config = dict(
    model='class-conditioned image diffusion model',
    dataset='numbers of one to four digits printed on busy colour backdrops',
    train_examples=295000,
    image_size=32,
    horizontal_flip=False,
    conditioning='class',
    arch='dit',
    objective='v',
    cond_dim=128,
    targets=['last digit'],
    num_classes=10,
    cond_dropout=0.1,
    norm='rmsnorm',
    activation='relu',
    mlp_ratio=6,
    head_dim=32,
    fused_qkv=True,
    qk_norm=False,
    inner_norm=False,
    patch_size=[4, 4],
    layers=8,
    width=320,
    positions='conv',
    optimizer='adamw',
    lr=0.0011,
    beta1=0.8,
    beta2=0.95,
    eps=1e-08,
    grad_clip=0.5,
    gradient_centralization=True,
    steps=26400,
    batch_size=256,
    epochs=22.9,
    lr_schedule='linear',
    final_lr_fraction=0,
    warmup_steps=520,
    weight_decay=0.2,
)
Rows from block 3 of a small class-conditioned image diffusion model, named by matrix and row number. Rows with one number belong to one neuron. Each number is 128 + 32 x the weight over its row's rms, rounded and kept within 0 to 255. All counts start at 0. Numbers have three digits each.
After each neuron's rows are labels from the 100 images, of 14848 (inputs lightly noised), where the neuron reaches its highest value: "lies over" is the class under the peak; "place" is the part of the image that holds the peak. Only what is clearly more common there than usual is listed. The data: numbers of one to four digits printed on busy colour backdrops. In brackets: how many of the 100.
# fc1: MLP up (model.blocks.3.mlp.fc1.weight, 1920x320), inputs 0-159
# fc2: MLP down (model.blocks.3.mlp.fc2.weight, 320x1920, transposed), outputs 0-159

fc1.343:133154167191169142112093120110143134132169087110128163120142131178109165101126092130171127106168110074093076112171152134147064155106123130126173112148144125150135081123066058112097175121121200139121137149168117150151095092150132151059107075126107147119136175106148182127118096172157132130146102214131111150153124094113097132140059191138128105081093089103048178131147094003129070153177095122063170131100169139134104156130187113125106130164156130090141150157108134086110162112155135
fc2.343:146183129091100091139131125124162112056132112129146039136116110089133188105131152085123050168140159087159130152138134122125116123103142066112130131151148153135127127139106082166141109140136130153128179165124117170135120124101162089119139120110150115183134140131122092133112180162052093126131144155128136124116146081107104129163130122140174244079246129089111079141122148125132139145145117075114094123161155137156180136155167119117189118077131037133128137027146124099116171148082151
lies over: digit 2 (32)
place: middle right (35)

fc1.141:103124168158175114102123167126155107119188116140138153145127105177123152098133113134132156113069131098115092103096127138147138130098123143149112107154109153122113043187145088118120168131130181112118163121130151099101125000104091125037133165139110126111142131068154170137099114125123181131117106160127116114158123089152134127136072079127087103076123155146210141127146118097146121135145114158182081149094118116132137255123150179129145101151118134226231153089111105129108145141137160
fc2.141:090137114146122122126130119115152115088138087139166183109150129079175099125163161138142074094158142079123132162124108116175123133090098109095065143120226238126080106124125145070157124174162164146149120103141124106100127150127176110114144115132141082080082117096100082128097048164057130108133141138135137072161141097124022112130157128091195100149093154130118103145031090130125104179147137174122145140124103135155147105098093114204162132183125116140154104101143101096152111130083075
lies over: digit 7 (41)
place: centre (43); middle right (27)

fc1.756:159121176154199144120108115111174127076148139104157190131130192102182091108145176133135096118124170105070099111163152136145134170119121164148129090143105159141129099109068154118095168116168219156087162107142136137103142142141115128104157062130134148146137160159130059125155111187154128205177079140117135153132182150087164123088087069151145071128117084092106085126095103054136106133127140084076161165174090125107081104154136152125145097180172152109156138128114102151086165133110149
fc2.756:113130123117182131117151127137185114168127145134174086123137073085134149071141139094127167131146108068187104148126142132158126146074155098137179113146172141125127119174126132145140116132128146117072145140132072132118123136103121111122135133145135113207038152141088208110113153089132150131137117149127133140110155134145112072142151113095118113142144121072137053092181122127132127125111126049154095069131159109134048082136105097133185166092087066123128149136121165152079157147107131
lies over: digit 2 (26)
place: bottom centre (50)

fc1.535:139133118112057163109123090078124125130131159113163103140133209126151118143138139140091085151148132109123105135071102067160101052151106159125118119180101142046121067088173125141095118117126114148101174122110092081099139081107080188150129162088133135120103107141133123141126164118071141060107118109151120113110096142146184146147117117146121194100135102132082126178115069217154156108139141113128108139089039064130152118138123092142206126194107157155123216095101104122107154154130158
fc2.535:124164125158184155112119119127079101116138111121080157123147060124152089141135169136142190038127160055100115128133134114115130136140138157139080097113134160131122131142142103142126089086116101095126045124119059144149172148099166122116114153129158165118129133083081048132087130151129100158135161104111183104099083202115096121108135114138157138096142136147126120039131110115140084250162129098104117155112115092169078085124189112129181104117167153119115167145126141127163125177175128
lies over: digit 9 (36)
place: middle right (53); centre (30)

fc1.395:088065152132055151125079076103150128097121172142163161115134110107126125118158121108117118136168157088066090112169149129173086115094120165105114139070139164109148124098087143181103138140104150089126108115125123105095159219170146156174094110113141164162161134174127149139133086130128180095110106115146142171135195114118124140171172106148109131147123112138092165137161133149108121135140123154111191118119178122112095077158133056126142095157126091042039127118101141138136130101170142
fc2.395:227121141132127139148122145131072173115097140091142070119152161094109154164076074136120221072117164160156147092128132145116113139150129175164216158116105113123108149133122114095133157134095078096156079156154104153121166134141136086094129125103112173168138154099121190121128183051127132138083146129117167092140109133060176148111139141140059120080142133162128070101177127141130103068151119144132158116129159118127102153132140143066036154171146164112139137139144111129153136148127143
lies over: digit 4 (56)
place: middle right (53); centre (35)

fc1.302:166180130093102162134107096118159145068120118098160121165155113135145085147144153171109089088189162129068159119166120182150122148103120183123141100105145144148120134132162188082130140096123040171072118148139165122139116212113184078202104117146187108148097120183091092137194122145140085185150140128161132108096218132107113131188182160116158122100071121066140112162180132202121123106124162089155158159184160128061105121182131136169156154137109133123124147093110111142148127140077135
fc2.302:129170120157114173122132143130154103133129183159150151136089147104075195129156143105144102076177102120178149139094160141135145163136126170097097096131127168134149111120147101107142149078166139083109060120111164139149021126155131075148098139168145142086153117145103091143102084125077138109115139153087080115103191131107080121116142163163153169077195142205139082182074145139132082186123097184101102148104147082077147133093178114144153119231118126106123110151148130100180100100163103
lies over: digit 4 (26)
place: middle right (37); centre (33)

fc1.642:116099085124022139129101084110119144141116149139180106103110159116166109192117108165106133146129153101064123083122092081171101096114119133148110122128103152085152080115105155109103112140142200139092184111149114084074168162162117207146128125115135137112171106170183150167114136117167134016075161136142076150130136071149118169136125146151085160140117138126111130102139142097103119112108129125085148150083166117130120099143112041112161113105124094044087228109119146140130166091085139
fc2.642:149146108174087143146162078112117086112141115080133045169146130129154122118055092136134136157135172144151171093114157120117097119130145178164170149209087109125169138098098091126144180074131129178132117108142112099151166106037089159131080115142194155154091109095119109110086165155173166121110096172103124158114092170170199096119113171163121142175173113145142134073168141130143064177144103048094130120108148092104111132149156122145136110132153130138117166171122185140149138150217138
lies over: digit 9 (34); digit 4 (31)
place: centre (57)

fc1.609:129147100154214196142127137124129157089146118157140100160101164139102152142124124157146074154170134105099183138137151170139110137147143203089099122139130196163134120136092115120089135106205125118113136125170132133126107161079156088156133072120134122153061127130091154120159153131159103177218137163148156110122178177064116119114119082213149166168161116109151095163129143082139124125129153115114160089134146123084114131116180159138136123105133142140224148118116133086125104058128147
fc2.609:150162160125137132088155133099133174167120121112171165143122145178163097150163120106097128135072120117085124127142121128137134139121143141184138164092096255131100155116137116138114158119127062193207100125153091120146145120072143120083139122137144135175122152119121144122124096202183039118166120150118203139157110136094076123115137134191107081136103127087116102130158150150150133164147122107161137047132126176100090125183095110127170143133115248121096164160122107150135201089045136
lies over: digit 4 (36)
place: middle right (34); centre (31)

fc1.544:139126149167036135099110107101157117132099128109111176144166152141157115135122067128085052174159116195123154069171114137151087091066095191115185170112111168087121114082132136139114101138175068107114152138135095093087100166115180099137130093074133168154044089127130073125144096139140144109096130164157106127142106095105108138134170108129093094107099111100088170108087121154157063103138130138089151125127168094134165044152138114126205144155153131103061128152104140048116113153179142
fc2.544:135153119049158122132150129141183137117114185149156112097179129133071080113075142155116133111128110159183131081117147134144089129134157097121072132138083111102097130152157103137145151099090106123154206147123195150172139120155095187126136133138082120119131133113140211121075168135160065121102115129113107176181106098135186080144144142168157096138124125197113152168129125122143110135095137191163130081152084108178105147159129182053085171114110176110139153170116124154136106099176135
lies over: digit 4 (34)
place: bottom centre (34)

fc1.326:126143128087106146110123142127145119130121112122105143160168046142156190122146182073102128149195154190194092116115128158148123067140135121155045110136142132120155114137180128128132158125120148105120115182135128084093138140119106136111101114105097145135111126124161165119136136146120131111120111209180133185132151118126095119146150115139109124145130137105124037141094151226137135094122115084126120136188189098088066074168072114174124091055154117179111088066100172130128112123159156
fc2.326:116140111118175114091104093126090150133148138154118194141112150141143171125163142085140031186109165080077138112116181116160101135137146090133166097075168143136042114129100123188144133078176171098125201110116143130109072121166110147117126129111179151100142108065123147132156138057121112117109119130130123152096106160141114134099139133145186132113168133176122118120100122132159156200069094143128144159134119183074159123117110188119204118147145096120111147137131096111138115127067128
lies over: digit 4 (35)
place: middle right (34); centre (25)

fc1.147:130093153168134121127112114139138124112157094140086157146168051139104132071152096137125139136166149155082065105124148129147135131094129145147101175036117131149168094178180158140102109131083102119085105138112104135117133104082101139130071135110144126156154130108151162129101117109178187106136072188145126151119255128117112151176145143147112120150105129084138171071098157188153088132165127149154164099178168104119079178162097130125136115135134091184164143159105127151135064133170133
fc2.147:104159135117114151121156131148119111133131179138117088116139179093127136140119058126147162079154132177135134149126103122132175150156109097195164054165123137120117098121158105143161131134146152134093118187140097155150109136055130126101128152122110164155101125108112105128124119097091113125151141146110136070144086136114074108170153089163116131102175124169153058150177131139110091152150141133135127147151130103140110093095158110125156132136178200116112128171128169141173166132127078
lies over: digit 4 (28)
place: middle right (38); centre (30)

fc1.644:147131122139072139130094086132097175124135134103048061141112196177138154099110136092134099144125089111096060104111136090125103104079132214169159128091090126153138118070122171115097137170106139162118184107146072143137149139065133216131153122080119106190164175099156164144166179127147122115149084101129132149153154104095115108139116116179184116106162104137164147145121126103101106130112112119132132175149112126189181162156124132106224117104125045081149131127129118157111093111123120
fc2.644:138138134089099119099131137086226118096128131162178082133129167161152147195153134182122157143165109179168178116137132127167126150119107078175102080200034123151166086133116082130136107096081115138113176111158102094086147118062095097129144105126094154097054098152091091131105154109131180139097200118139136125169120154088121119138123147146152079120103146148142156133076117139073091131156123117121139165127186103211155134146143126135233182171163085159137130104118183160142124111129157
lies over: digit 8 (34)
place: centre (49)

fc1.138:198097118144083108119118111107145099118107085167114170113148142255165158143108102118120153103140126120132096133094156139127117159147087104122120061084092165098130118045144119177100126124133160143122182144086050126110079089141111072080091110150136122160068093070107087139174125187120112130092148106128139102171092128108130177132136097128051092093140111151118072186122124138169092131138140126148077086122047081102143144122096112092131112129104096131076106063115142142131139096101147
fc2.138:111154086174117137173148131124156108088134125097059104126201125077177135134127095107114111133156079145153093150124138144101131123120134089137099153183151119141153143143132120107127144119108148114092119153140109158183144146084111183127129116123125098094159106115100119095120104066126159116169093114130136106169150195096096109115137104146176116107058130154135163141118105143140107119134144165153093091136121085128132119119148118111153118136155116132115088066053155168135132085165111
lies over: digit 9 (26)
place: centre (34); middle right (25)

fc1.440:142123130177099151106153132112138168069110139115088069146172147151168129108169176149090072024128167101119104085101126124147109092149095144164140127103172164112152161096120109145126149136137179148131122102129165098121106144148129122160123090189169075159145147137105098113169091125128122070116110152149147154136208069145106154095169107099161151119105117141089112113160149076157093118162129147136173128131132084126065094132197039109175116181131105060093201178118112147079166174107166
fc2.440:163106112000110131118120144146107108072131112140168039105150168079155109175135136145134094096084127103145153120128122153141136116167118122139133127113188121118118087099152129078176125123144145146093187145153085137149177122160131115126100122145106198200146150091159198116140130139092162143137151121142188095141166189092114129092126127115084163140136152101141077065142145132107107171169151129119176104131122138117096111144223106142170123091140075112152057129068131117126199140202132
lies over: digit 4 (47)
place: middle right (38); centre (36)

fc1.708:080117084139103129099063105070116176146107136133132102135167125123132161169161194106073129174125148185048164091105151151150130136067106130128149106113146127119157107083175121111117099135073114147101103122123107099136072167101140146137126096113098130134154142105138104107166131129143101098093140147163052128097175110114108178140127155120202160150117149144089137103091158127121110117103118125148174111194146082121038166174129067129141167073166079085076134113092164120103098106094108
fc2.708:116084105125066100098127125154129101158091039086090145104183159172119177131113109130107110211128129114144116114128169142127122114170122117100127105146129116129061126124121167132116143095153131205115162086158159168076137147188122113177110142117198099161144121177147161149181152147115162138134101126165072105145153100144116125128145112084093157102132118133110144074118146105132177125110092129130162102112132101127209154096077125092128119101111081121118069101087059114148150093119130
lies over: digit 4 (27)
place: centre (43)

fc1.391:102174135145058121100086133116142121159121089138116142166186082156119109096163123131056167180222149169126095108180150137159140091127117148165080128107121128124107147136112140115128154117077093163120160143096094131112089175126125136155140101103122127111086150145156187131140116129141119140095127194162111184087162110117107133127174139145137120103096114151081125134095151102159110128125117161124208134186192118113049114194058056155110110122124129060033124049087081137096096140144136
fc2.391:158150131108153127116125105156050096101148144110146178127149174122152158152205210115148114130146111068121101132133110101093123136129138172190184156157154133117162131136126154142129107076075124127116159099132073123173159140151154117143181142125145088144116123130037201131142086103081061123113144138142116095103153167112169155123156107094189129134147144127138039114094130117131122204137114150150100123126144104095115121114060112153140098096156123121123136078156088124132144174071124
lies over: digit 4 (29)
place: top centre (36)

fc1.615:107118158139096162080112128096158086176107155173145129113120113113108091108150145072082108191157161069094112135131114122157111114129110182101145138162109229130082111112134057112117055095119167137102125171091157080091094108172159111120138114106093151064072152124185144127149119151104173075113101198150145099158087131132172136138119122105109180016064088153081123128149133085134118135128150154108138147087140119129049127151123089141143115143178147094080181069099077087126123104136151
fc2.615:051086145171169137112118116128114099042112154096099181111131046104167099130144085133134145027126101176134085151126130110125132125127113123164048139142125186106132139124132115113131141134143062099117059104124104107121126147084130155133147120110138169070082141058094100120197068161068159127117106130130169118124154138114140121123127135117169170094112127155107150133077114133142026204136143130161145104131137100110030076130101129113126156142086096147123134184123126134129137175126152
lies over: digit 4 (30)
place: middle right (45); centre (38)

fc1.583:092104157180081150108122051111150117147135082139124135141119109157110128096160148098118116180180122081095110086138125134152086120134081161128062137152118167137128108111091139125114116132083212186131149137134149118107127151144132124120147104125124073122136097156158171113159136162089150116122102154170125131107141075123107144154139151183155153097109086166044109132122129110160140142148130119100212117151188107124065074177114084111128126180152112089081161072102166095149164151134156
fc2.583:130106127153141135138111108142101115097126080076077094136166128142134117136163127117110094094120142110123128120146133113135131127136144090174051120094092145134104145120119114148111155145179095119130095138127060152124139131043103133153109107115146171137108134057089135125206092176102059132143146143122182125147131186130102126101129117174220226093170150175150137104098126131144098190140129068134118117147159141085110119118176112064166103126143126136114195161140162123124120144229121
lies over: digit 4 (38)
place: middle right (53); centre (33)